A small sound classifier, trained from scratch.
Model: depths [8], widths [192].
Training: normuon at rate 0.017, batches of 256, held-out accuracy 86%.
Data: 39062 training examples, 73.4 epochs.
Rows from block 4 of a small sound classifier, named by matrix and row number. Each number is 128 + 24 x the weight over its row's rms, rounded and kept within 0 to 255. All counts start at 0. Numbers have three digits each.
After each channel's rows are labels from the 100 clips, of 14848, where the channel reaches its highest value: "top examples" is what is common among them. Only what is clearly more common there than usual is listed. The data: synthetic speech, music and everyday sounds put through simulated rooms and audio effects. In brackets: how many of the 100.
# conv: width-5 conv, dilation 3 (model.blocks.4.conv.weight, 192x192x5, each kernel summed), inputs 96-191

conv.68:147103115083113133132127153124160132120107122164136122128112172133117152073154145141151144118092148084126137126092114075105138109151139157132094145104130138154158114141117109117107128134124108169104151139150094101152127080099153140129088147089115117109110114135134155122102134077146076114
top examples: far (86); short reverberation (74); drums (68)

conv.32:105145088099180118129139147112088125144123102142196100154120113139135100132089118156170120120116118099110092091138145125110143143104084155123187104150152118117104129100130127142113135096088150134118140131138146127086146113097132123135103160150109154093146137096131203160139111128126115150
top examples: dry (53); number of effects: 0 (53)

conv.135:066144098130160098117118092124113152141131136119111120124122127111133106095161119127126125155082171135129110108106117148117117135085152140131105111152091118133095111085071132103129075111158110138126114102112092118115123098131140138134116143129103184114108137134069133145099150121127086119
top examples: far (91); short reverberation (73); drums (68); reverberation time: 0.15 to 0.3 s (49)

conv.157:108072128140147110158139103056100146170114126089096127112126117106156138151106131095122139109112152148115132124157141133097118154102093122072122087127114138128108150093128128092144079084126123080072085148137125125124164115111146132113123127125107139084101093135118114088140130111149123132
top examples: dry (46)

conv.8:126124114130125188111150119131151158109117111114132089140114141178138139103112131129134176090132098130087109133147118119148161128099145168148160152084139162112125136147137131139159134116113120129094186141154144148143114148119148116155111098105113122150081151145187175140146125101156090111
top examples: number of effects: 0 (59); dry (50)

conv.1:105126132125158131125137185137109131161068110123144160107123100108092159110115144081128135117166142136119157128112153133092128155130129105077148137149167093119105128119153113049089093113154130141136147135167116171156106093145145118130125182121100103142147158111117192086131138117100148138
top examples: dry (67)

conv.85:138114120138112140109129086133112133137111125098132150170095116140123082148098096130153105108146116184119195138147119092106146140119189120169130131107143144105153215141157124141117091116073136137113128118106191133150128188124145168123124120118117114110129132120111124135130136114171095098
top examples: everyday sound (81); dropouts (74)

conv.124:079132161127124131122152142125125105165153152141115111105100103178109130166109122126127126094132132149130120131130117122131110109150143111144148143117147105127138104141181125140105093111121127153105146111114122131078114137119162132122093160091078142102090088153118118147108184125156143084
top examples: number of effects: 0 (82); drums (50)

conv.80:082124122121164162070146114099117121192111117108176118132105094188102089147130150128139128119105099097132118093108113153155112147120093134121164132157105108111126122110140118142142155106123141096082139123114117125151096136171124136136139117133112128094142146065143165132135118115119084135
top examples: number of effects: 0 (50)

conv.43:146135111114116143132128106110185088130122151161133158124145085121137115125131106126097151106128141108097124092141090171157093104129117154105162127101104092123114147156113164116113119137080123106148108101126136130127141142136090095136109110108115104119152102118118128136117114128113123142
top examples: everyday sound (62); bit reduction (33)

conv.150:142183118158129121113135181153134139124069116109133112170118132158106128183152116160125099074113143105134136104141141138151095104104122121117157139143140120106125147115152135129123165114116136129105118129110112128144167118154127101115138150144139152105138162123117136155136155130164134110
top examples: number of effects: 0 (71); everyday sound (59)

conv.144:133134095129112130139122158123113154157115091139165111180168075104142106135110108127107101195169146082139083125110132102108120147143133132107142135088167114126139136100141104171174094164172126131123118121111100121132172129121108116112138101128136104173136100136124098116131159097136129151
top examples: everyday sound (79); reversed (35)

conv.20:091113101101096101086142160128142122179106138093076098111152140122114116141129132158169095129151123119107062146111111115102140110140124076093150149108149135124160160150148135117106142124153101115104179150134136136141103152129107131133109121130107085158177081133099104163134115156138116128
top examples: everyday sound (56)

conv.9:120129110151151103169168095105104178114105137119155158152138144122109142083093108108121122172164103111170153146145108125141139134141135130116157142192127141122126131087168149123159153147164111103125149161144129125133152083140154150154197094126166125135092154119145148122138084086141102152
top examples: dry (81); everyday sound (78)

conv.170:174113121106098114147141155089123088161159120119148148139095145095160152111140130145139117123129123149168138145114133131127114108133134128121134082124120141148142124202136126088131123118108126130109087151132096127164122148097125151105154120103141131116179140100142166145131141112139148130
top examples: everyday sound (91); dropouts (53); number of effects: 3 or more (32)

conv.130:109121144114124137133103119107148128145114150069102120083144110130147128115107100125166075098137079131126150118097132104112129152075139099128106155088117128128115113088104159142126106099123146103148120105117128103136093079122094117134156132122184153159139139123098147135132102139130123136
top examples: number of effects: 0 (53)

conv.156:177144142111136129103120083143155152164155125136109097130154117107144145137151148108140121085096125144117145116156119143122105137089154115091087134128107125089132110124127140133096141102114132185106109151102092078120133115097116117102116156156115127148126135132144068077134139156160115106
top examples: number of effects: 0 (75); dry (45)

conv.66:121088112155102131138093113170164118129084147080132127155141135059098148103117140191091141148163136126137120129108081126096125140084162150142131140125145151124151098107107105117057124149146111098147150105108121124143120121114119138094116123126152119144074127154144140141161107118141132109
top examples: everyday sound (56)

conv.79:137128113119144173126126151113096083117116119102191146150146098150117112140106103123114079122124112148122100084155177111127105116133119148120102121109099080117161137105059089165127144101189118129139108132120103111095144132122135131115144154175109144142123109082137103109143137087101178124
top examples: dry (45)

conv.106:141143123094121144112160157126102113120145098096108160126075103121128088122140116118141156114109169149107090129155125131113126141148160128149124100118142130128121146098117109131110108144116129091162111147124149156068183145110132107119130128096120139120143108136190099138080133133105118128
top examples: number of effects: 0 (58); everyday sound (55)

conv.175:106121149144147127091144134101106095130140088113141127127098120145109100122123104134120132078135124098118139121173169141124157128136093091134107130147125140121119134156102105122144111119115133142090138120116126098147113140117183125130125098106129137100134083099143094153102096111090094150
top examples: dry (62); number of effects: 0 (60)